A small image FSQ autoencoder, trained from scratch.
Model: 48-pixel images, encoder norm batchnorm, encoder activation relu6, encoder depths [3, 6, 6], decoder norm batchnorm, decoder widths [64, 128, 192, 256].
Training: 40000 steps, batches of 64.
Data: trained on rendered made-up planets, 195000 training examples.
Rows from block 0 of the decoder of a small image FSQ autoencoder, named by matrix and row number. Each number is 128 + 32 x the weight over its row's rms, rounded and kept within 0 to 255. All counts start at 0. Numbers have three digits each.
After each channel's rows are labels from the 100 images, of 14976, where the channel reaches its highest value: "colour at peak" is the nearest of a few named colours to the mean colour under the peak. Only what is clearly more common there than usual is listed. The data: rendered made-up planets.
# conv: 3x3 conv (decoder.mid.0.conv.weight, 256x256x3x3, each kernel summed), inputs 128-255

conv.13:151114169153122157129154104154129185167135162117082072095091121163124113094083159105154110099197115129140116108065145091149176098168089131106125130120108111134045154099172130123147165137146083134148176129151116106114113164148119089149121143092198143126145159157083125192123054125190131103103121027092108076160160113116069139130122149105110118193155115177096118175163134161125107105123
colour at peak: grey

conv.127:179102137120084192142107102101113088162150153125125151086138139187114117108130142070149130142205116117072142154128209136111159151150115111092113076133085157112134117073130146170086151154095112158113152139149138170172122117104161136115146139122198151103181141187235098136098107130117110090099107166147168107152131108156130072100154151138118154174146154160167124142090169146114094168074
colour at peak: brown

conv.168:117135112121169180118099180077111133140104136168130115131105122066152164061114104128232102088115167082121100148138103137135119138095080173011148096213132112117137158191125122119138100160123152094141140113112150134174109129126114152102123208138139208143173139150120120127114107167163038155094119126147110098192117135153167177119111132150083176139100152160074123155116102139106161118152
colour at peak: brown

conv.175:124120077134198147102039133125121164124137117088137115191094149101129112110068119121225147092155131122146113103118117184151105111101046121001143171146083122146126146131146168154140163115152137149092124076117168075102131123087149088120148109124113255161138106140082119081154115120121036169115088125124136136138132111118149170117116122126125193179173092101047124192177133151121165117140
colour at peak: white; pink

conv.73:118126147114167119155051148162133098149128138098165140138133103137156121145074082121255123142126110141062139184121101120112092160135057152000132092219162128132160102165071103116104109152132115111148105156135102152111131122134122116111146149130117255114105165124142156143151138114154029166142202127123094125137117152127123144155115160149162119123148112108017116117106141124150180108125
colour at peak: grey

conv.204:053132088110096099129160159136156110126101131108145119169145143032069176078176173137108144100089164141159095103125082137152130125090198121114188163089118128089113207166150078103130178112148171153140119157092138064131088148128170162110143168103065120109162124136118132093129152129134121145123088117146110083140134121182157117105089143133134144133123170101157104152107115105118118100163
colour at peak: orange

conv.89:134129137161179113128083140122154147098125108137118136129115142156137106159106133144255136131102138120142123119147094112133119122127080145000114137165148140116130111150128134119140097135122092108120116100146117132117126132149118091151109111117105255130140097104087156147155124143151000136137127115104131131132124153118107121113122121115131093121102128137043159120127130163155128114118
colour at peak: white

conv.221:130094078076128129073118088106104115113116124141135176138117158113128140144181135130115134116138121179177133124184163151129136117099168092110118199047083178055143105103145180145109075095114123168059081082172154132131086114102167153068132091139158137092099094085167102047076133122088088103117057156133182140107122101106129084061142104142125161105146129086186164146129088156117120140083
colour at peak: grey

conv.187:100138103099079109147130159110175096123120102083114106137140153113082170099149138139185155148102115110162127152111112145144141138142167139000145116082118108148133094075161138173127155138145134132144128177086119152109114122107117136151111148119172229152160090085189122097099086149130021145157073146123119122122126121146162143113140102112165118103115136124113104082118158102108125168158
colour at peak: grey; brown

conv.64:152140152120174135159124120189117122125188074154097152089102092152100173088073126193125112122123129138177093103127130106147137112112091116142094127167105128119087099085170152163109079142158099120090163095173099155083078118110104101117090087127160116120155117126157080165054109169139139111140097117140161168184145144127064119102192119144138096084108134145135144098152093156104099118144
colour at peak: grey

conv.129:181125131146178195143111085149138185111195120153104096115118052178145099134178065168127113087146098102144141050163135159098089159121164123140048147136149134126187075123110098159177083091137100103096131083116119179125111106102118134117153114142115149100079129165118148098082136131091121145115110103191147166112120150100081111135133105159115148080131116133182163154153122057144097122143
colour at peak: grey; brown

conv.171:139145131090005134141208094095119104157133188095154088083155098143097091124186120084037134162144119145061195149105184102107123123153217100177124112056146126132138125092166057112125223120098158133127163176057119157154158112156139174119138158148161062100151160117167128132115116128121192070090136117143134113082115116172132088142129121149122104149123141141219077107086154051105114161090
colour at peak: orange; grey

conv.220:170113125123036116108198083158094146121142116130119148091113095148141105157217111139127108137133135157149145093142164122136120110120255129027079138052167131122142104088126132127142129116129113089106130223159119141122122132134118167123109089119131167111106135117113115147083154120114062103134101093132146158073127152105091123135178136153135107100123108149194150110142087059129082151137
colour at peak: grey; brown

conv.86:171108125180126171150144188115118132125113120144111163126122114097188136102239125078119100082126150101150108118148089170125133179115202148136145104116121118126149134114076119143149093176109131141145079194143125162135138119138135087136129172107064116133146131184131113145165126144148123179104090131137083128177158123134163157157135129109105175120127147123171162184130123160135160092105
colour at peak: brown

conv.117:155079083103156179084072134074118132119143148113135151150120135135157131177186107130149103083180123096189144120119137170108105117111141089154113148146124157131176095067118157102169033133136146123073111072172109189185165101147153053100142126170136086113146051118149142107092149090154124112099072128129143181166103105115129117118116104162190162043177112113125150148180104114118116100139
colour at peak: grey

conv.94:139129185147141128139113150144146142133142133084135102126125176175117096121069120108231127159140102120070123168126111079146136139160074148000146096158132130123111125162111126120132178144139103130159137171142130121100100144131100143153114111128149255138119181115114155182155091130208052145119166104093086128122116129105107115128108126130130079173128123146025094104112143170136163137121
colour at peak: white; pink

conv.19:114107136114170134132052154135110094167120147112149139113128088125144134136033113115222116131149115125046129206103122097088130159147000116066128070247126118104140116144100116119079131153134129115148144129171097152123160123128128100078118144135114187109119166128164133140154148101160104125096237144131107096155122149135118119159146187167145103121148124138028117131110145171138154105114
colour at peak: white

conv.0:152113137143068095089168135177073146164140069111164074075133101140115124136133110127146120140153123127150112113092133140158133109099189147080110064131174082117148151073088129090149157137120125070159112214177071147128097154111111102139140101142139154151113109091075124179122131096135119127154158139102141148145116134090097189120181188116169147084095098145126148095149122073132074107193
colour at peak: grey; brown

conv.154:101144123150148106125091132092143111115100134101112100157159182103097106071080160119226162136134121138126118141125127113132140118140081137000182158138081135151105151184140135139111171120124156167173136147107171088147125130125126146144112142121148255149143143109148144128148095127157028133126111112125119098121158113138145120118077100133126146202134149119050066136118140158136133148145
colour at peak: white; grey

conv.209:111096097144177143115087194134113113154078089137151191151109113054157152120137131106165134052088174118146087153148067167122144177104105161090161114187154116104161154144072129121108131179129119120130072155146133146167150115122139086099127155109040175139147115149123141129183158114130089209135168140118064095160141155130186187148132167130124189138128128077099173190118133198167171087120
colour at peak: brown

conv.95:092148102149113138170073136102121077169076154113126157107175080083134204058114148120209152119115152136093097168150163139105108111125127136048151092186132126115141142146128112128098067122065149172156140156098101145161156134131153086117099197093094187121178121165176120116146179136084061104127176167165149074179155112169142147154098178116123145127095172131118153155070151134139096098124
colour at peak: brown

conv.176:084124130133235128122061187105129113129106141132146131141133155104136138099068155099182121121133138131114106195116092128125123141169000154111180093240106121134133152160102126104114105160109131153148116098112114117143152130152144061120117174119100148147164117127119145148190110120181116148113158128140087090202135109146147149145087130123139147152121150125044094175132158177144176071142
colour at peak: white

conv.180:147177100161093160114170176104060125119138127119169108092143118121112109086200121080108158138159133186119092124159150136145109109111198127129122127129141097115141191175123056062157146089051184181120113167081148129190134110103123124130126122146078106111158155126104112167140101158144126075077114135117121176148145099163136159165115116154059130145117138088170057179134117065116125091134
colour at peak: grey

conv.16:124127125136124109120122125098137151098133141111112095146138151125108092134127139123222146127119128128142145114119111108126126116132124110000141166109118134141106136159165124128141149128145131135129153137117156089118133131134126156140124125144137255122119134097115136130121095127157000124115090101110113123095135136141140118114113087125114103142136122122087089129138120124118132139121
colour at peak: white; grey

conv.222:179145121135070147139186092098131146123149157109115131117117120153161070144140098125044131144124130121045170114138169114100093109141197118153077141055145138151133097123169105154149255103123126116102166161084150127106151114145103212134109121138136107127134170143101130109101124155110174091103122118128168152020134129128138112132131085147088116241117121155204124142117126082122139229091
colour at peak: orange

conv.101:115152128134235122108009118127134168085126123127113133136102166152138103170052163132250135125104152134101123102137134127153117124148000139009121144192124115122112135188138143136140127088129085137110126072125170076119139137120134084147129121118107255116122126152080134122158115154119045124136136108125130128132134127123093119126125113111089124183098122109000134187154131181131151139117
colour at peak: white

conv.78:143178146108066140165176085192115122163148115136122116066130089148092158098124108151159122154114096131104126088128179100144120111119174121000094112087120097131110136110144125152129170096128144139166157180124112128096109130103120190133135112108166240101113164139134084132086151164077055098148136152144147160106139112118088110143148179122108096148109126152160149076116151090108073169157
colour at peak: grey; pink

conv.124:077143120128084138132143132105106116172098138138152116143123138124124170078127165115168159114137152128141087172129164132121125123137190130000161117109101120132094144147139168138079110146073116159121151154097149109137165121110139159119114165131139234144152134137162116120120130142093001124144164164161111078124125103148174165136124162110095160129112145114160136137114154133133127133091
colour at peak: brown; grey

conv.146:093114128157114078119147093115104156144074141124109123142130155118138117117081186125097152135086162145095136162145142119123141126127143127092141143079142117134097149139154150131096255110070099139145133161096160079093126156139119185164104148124093161138126134112079110122166148113097131136174160138128138073063136140147177141117128128049078135222090143128139176130084119176125121157063
colour at peak: pink; grey

conv.223:100120141123138113140075160135134122134099136068129146164145186114130127103104147109242108132124126124109148184114119139139153133141072146000186106150092133166127136152120126102099147144135162146161096183097127108128143125129149093132114147111111222156154140122150126143181111096194055143128132103145080090144137118151152135138096110127172125144151127118001080130123139158137155123142
colour at peak: brown; grey

conv.235:141172160113140143146142102146132138111184146113130103097098116172145098139102128164075101154133117154101161096123152107116092096161148131163083149131137136132111112140214086114160166089131102117080158107103113129076151113163101129129102101142125105124154158134089132154080118176136165071122124086144165169096132116118068105141135071154116060166108144138165111148162109071133121171123
colour at peak: brown

conv.172:148120155190162104134120180114106142126114129128139150150167117118157147142105097108142134115129134095114091173150104144131122144106088112098141119141132103176090149158021145063160150184109174123182108139144125148194157144161104126187151142154089164151098134133087125166206134106134128139133197173120081167156132131087178197168090115085098154151182127077093167103146120179143173034130
colour at peak: grey

conv.166:114137112144131133147111202129118107169088116121157154142141099051145204077147122119164108092106160091125088152133083151121112149102148145102165090164116128134116178142077108101105114178114160114177122168120093126144149137143144105117142189107070139147180135164121125141180172120142104169128164159179089093189127134167179186160105181120142163122150155135107159156107156150145146085148
colour at peak: brown

conv.148:156116110142151172150065119125120114179126144129147135082118068143159156127101083081205127115180130105085110142131147144125105117117067138115113062228133119095153131083071127119135070145090136132146127107135092175154127148122144043128151181111152148111134111167127128119159142139106112132122171158144163127223117120127086138129106201114123173106121118174110180133115157125144118060132
colour at peak: grey

conv.102:113110163139068091122192184098163117111142103135119105114157156138084127134214158114142152122094114117190123142127092102116166157166233112051155115071117114133126090131150132158121100161154118136159135255113140147099114121114098161152094116126164152141117121090164133177093047132156077145129077139087104121106138135108147125099141092119138099097084140118132106078114154124128106144132
colour at peak: grey; pink

conv.47:124113102142147133087095192071114141160078121163138144140133106088148165142094117109122159121110179074141080189129108113134146163119050118199156101219174125121121138119108107106133121156131155122129130085127111156169175124132128080093088148135077047144140105119148134142201136085157188151086183153115094111183120117162166170157122162154095135089121119124076148140117128196119159069091
colour at peak: brown

conv.9:070128097111114119149068131106093115126088177149138114155163081067113165082156125130176156110124156129139131154111129122109112161107122114065157132151125105142119135179135099136094066145125142142121153077077134093182168130112155149093131205165097178097131146116198097081120125124090051117123121142172078072150134148188187135147136160155099159071117147097144092148097114104104155072106
colour at peak: grey; brown

conv.189:147111136097090129105126104140120117137154120116112119060099131205126088188117146135149083149127078142103178126096176098124121108173129102075098121114118121155147083083169141146148121118129131080128126135152110175052130094139107104131129089116196167154107111089096132117081094148134110093116115105082147183106154114055066105124170128117149083110110093172123137078145153117115092155148
colour at peak: brown

conv.133:160159129134180116168113175131144105134164143070148108103125115086143143105122109131124100140157113136073130134089038142129074066134119144178115107163117123164125151123121060076167148140116158099147137145111078135084135111195116063174176135109150095132171142123034148141162107185157179098109128133086152169198133138110124171142100092074166141169154140147107093122140156088149138119154
colour at peak: brown

conv.150:161163143184146152145105158131128144137096091105140171133130117096175161083135146118136119115129165119100090104129101172129116111130127152100148129148164173148076154112096121096131169172073105111115121152154110152130161137165173071168144129129096175158190114192105131156211173169101116151139183147120099112169138119136143192162121168075123167179149151146130193162104170193155160106086
colour at peak: brown

conv.177:172140117144129102165138128136151119132166115078139093095127121182123088161075093133111132162130098107098142139114103116135057058137133111144088105132133114159124091091158128133153193130119129088131178163112100145055149110146105062182119098117158108141150118093045145159154110157155179102110143132096166186126121153108080150121134121109156088152127092171085131087138161118130118133131
colour at peak: brown

conv.253:161105142176091122120142093158103141115101168134120136145139125173179079200149127119113140126172113133100122100131147122111091119156152111134124170105113145184149129117085122118151156100113140139132102113138122061181219076129146145113138105143075133130102128114053135142166140114127153096113165116153123129081153118091126108145079140152123154161152103147158117180163155109143090085141
colour at peak: brown; grey

conv.245:166143137122052154163205109156148108138189104118119113089108116186111123131139108150075123138157106130123136087120153127134104099132255131137074108063123112127156111075164125166148179113151107113109140196133110138089128109116110146134130099101168097121158137157139131151067126174118151103131100135126183169124127110115077109124158140147150100153112127144208135128149150048134070194157
colour at peak: orange; brown

conv.122:178205125183087168189159126131178109099133095108095139134132155151137119042109101171066134149125095105110145068142157143129085065155168143149130150057096143194115100086185150199148221102130149152128156128112136152088140109124111141183081105123159119205175143171132147107127117206128149114116084124119145141104144109110123137141094077119128097200138111171174107125145175122140152224154
colour at peak: pink; white

conv.90:102133145155090078137212156136123151151102098195114128139131118118170165114159151099122137142070153065166100146146114117109144153130210140033131114089126110138090121153091159152076087170119114114195145222112140096088127171117101166145104151074103172158097137139095106144167151097094069192165176159138112104111123126135176164124128166082109146109094141135169191113110138155146125117132
colour at peak: grey

conv.216:138186111113185131177052136130168101114121098143118177119128068100136207115105091168150136137086147121134083095162093132131106137114064127144102144165129146133091086090114131155128044154142109115116133013139100192126132124128125055146139138105158135119124089155165102072144149205051114124160135178137137173187132142135101148131137131106117134080147144119143183100119157165113156099116
colour at peak: grey

conv.130:178132109190139176119158143084132185074142109123087139148123129098148074092205120145085118064136146105164115036147098133116120128103180129117122205079141147123116136141156094128194198122150112119096139124155159141159137120151117141133100096154076126138146143148101160137127122147175123142069054064106098131092153147105122129143117084175087128164146144123160131179169094133151150142117
colour at peak: brown

conv.237:091103135095183076070150153174088135162148109134163156099116137084112187159070166132136163118138135184200080136098096126162160082128096111120146150136140087098102189124109148051126078080134151179132087112166129077124097155114127101118145073108153133092103086083069092146096121078119126103150135173067173185180128105101122166089118138086140143146138114058131155146153104165138071066172
colour at peak: grey

conv.199:116042087121122166141116156101173097148110164083102168190084180118116136087113118106127159089183146160105141173131124173128132110113119142147140104129073170113182150087161149171096172166136110161084103150112149087124096122118161115116126152091148106162214105162179164103122112122143151154136076133123155057156140103153171102083104150141167182183144117129131100183093142144130145137110
colour at peak: orange

conv.184:149116059123193156147067133101135064119126146098146188144116093092149124137112102125112125078146174181071111120197112161104059103089087112155087155166121146090210122127105084117157182153088143122063092077115136172161139089161144091120153136113072136118167114141110146079126182196086149123125097134144163133149139138113123102126109123162117184178115154087162158155109102120156160099122
colour at peak: brown

conv.134:145144140148121153143133122139148100085179109182123107099147093143099129122166100163193115125140093116173122058116138111107109131110149129000111129133146102126137107139125114143153037115161134116135166100165131157149104119110116154129153109169155217103095129142158132126042128159095000096103090149107140153119126174099102088131155134175116097062108140137150108087134121079124088139179
colour at peak: grey; white

conv.207:170051150158118120079181148092115132151142158148135101098099165181161049207176147074157093095171124124104161139113136103089120123151159141113110098137140117114197131138086102090157127143121115089158116195152140107112122131157100119121143132104131116132141137120048159193124113095200140125103126097095159110111120117081118101098120147136141130156086128175116138174127140093156066128152
colour at peak: pink

conv.147:085119125142181138167105175114127059151103119118126159112116149100158166044021122134132128119137133150060100219131119150133129104126063182134140043187141110094195141141102159144108226112091142144148090154128105131130100139118105119115095186103113130145169114134140156115138133159160167152119157193119170093209119120156153162118129161102155162210082141122084140143104127174158157120153
colour at peak: brown

conv.25:107134083139160130118048176101119093146070123115154161130147122066140168096107139077206133142119148119108093178138107157144151134125048150086176094202133131112147164138087136102118099153094185155143107102124105163177150126134160063107118147106090162146142098133149133090210152106123081142092153174126104113203123111141161158157109164126130168125133123129066119137114131166136164086135
colour at peak: brown

conv.65:131110109104177147115012104121106113153127153071135141120109124156167104147028123114237116133160123143052133181114168142119115109127033118000104101189137120124150121149123162117125170103098147127105124094145133141132153107120135110102135120125139255116115128131125118091129145123111048096110162149130173157132124118123111121139148138133111149184150114133025142130138114166127140132120
colour at peak: white

conv.119:148115065110166136146028102142133104130132108083125176113131091116121149129113107145255133120121145137151115121155117172149094101096094106000089119161119158100148092086141146155127080135110117122081122084144086182112116127117160036133119136104120255110161066122146116090137164141094000122148090132155175149165141138156088126116157141121167157084136122139068185115131118137118119096124
colour at peak: white; grey

conv.164:152135094137214163114063142100137155125120134084149171115092127063144118157121107112173137060123163119095133123103075144168120115112046131146155115209163144072129182127116090061187151124133131140096093088138119146140130163171146023141150177132109144084167118153071172147184148127166135154101119092091119160182133123136088174140089128101137162163145107139063177185136133173149181068105
colour at peak: brown

conv.224:085154145148149096116200164184119122130132082197159062128108122145100129123082140137119141157119131131168107089118120104159105125123129167181143079195154049112146168144094121126123067116148105108175116135137130085091074187108087089142141138103090059160127133144069150163132146108149174168168185139103124103178102147116090169142143200126144096075073105101130114142144142077138108118195
colour at peak: grey; brown

conv.30:073122107127127116139092150088138095167061125126155149168149112075144182076100131118140153113123169118103101203142130147114146156118093157118172093155147122115125131137084143127066162179097120132162117137109134136177119166123138133122108204121121145150151125151189122097171151121106117165167182159163105053153120134175193169126116170111129181139138156110122154137089136155134175101102
colour at peak: brown

conv.193:147082162146118164083178175106082122153141143192152125055100105150169127124169129083139093093140142148132093137144171102086164131141153144139112087188164097079168145187108133106166082133112145130138128158134139148162114126111084189059087133107116111123117131158102099179068106131139125107070120174138150139141134108113112124102160146167065122134072158153149148146125085118140082115154
colour at peak: grey

conv.186:087127111119144118107094145093133101142072166107175126163130150078119110147125160084184127121110184125055124166118095125134145188127091137049162110160167134097149194180076094093111200165112118111161108145100163095181127153161141155124175196133107199112129149151138164115158166110110076175146166144118085082129105136166173121128111172111108189178124171111100128137073131119133170112099
colour at peak: brown

conv.145:081136119101092131153119148120115063187100150102163124118153130119110200081126158114197139133154127150122106194143162142122120109133175122000155090137108117123133157121114132110092104134058160166159112205085106128153146115118150119121143186103139191125173115129166105136136141150117058114147150186190156105181119084168162137116100159091141158130124165119115136125102158119122099092137
colour at peak: brown

conv.157:115140124145137169147114184112108096189094133132127147117110113062139170061108159092155091087133162126094082150123107131134144160109099164123178088210142108077145199166119089112127144169118155144153117152137140117127136137140141118078129157081083126119184175187146108151151159167150124168076157150110088087213148096152146143153135202137103152177107191146122137183076112151139134105133
colour at peak: brown

conv.238:064117132133120081119157130145124097142087132171141160155166123072123182131121158178184147108096162146135101126145131115102139138093167135001147141120138124116143154171088131104074089109119121133176112176142135068173117146134119190118113171131094213116120133124135127139107201082101040132199183155170131067105128153146156137119100169139151135128109172089129159139093112119148076127166
colour at peak: grey

conv.81:076101102103213130094032137138102166145102119160134135172102107078127181117075155165182133092119165118208106115107120151126139141096028137123148154229128111137102158138162155131095020132150109132097130017137134091128160143112155071082128138120084150141145093149148097107120159097092087152156142128148103096177120121148168152127151159135130154064144128093087149185157107164121126088125
colour at peak: brown; grey

conv.173:135167139156123118175100145115153069154101112097121180132162096110167192096118143172131122145124157125075104145160135155087085098118186132111115107168126175149138114120117103116096113125059135117131124184119078155132173106165138083157099153130075136170184117166169139149167194157096129099149188174170189098165136128163139146152113142104154132145123172129159171141092153127148109126111
colour at peak: brown

conv.59:167109130153070192140173156153111121177161112127158150117110052105185182083179064122080102085181125098110080096119135154088096123092230158162111102120145111140137145085074117111140118157141148106133148149175098166147139124110121142078153116116122088142135153190141124121094173140102152139095156172135119159157115126092133159155136192185142175094176129137230149140138133082159112121177
colour at peak: grey; brown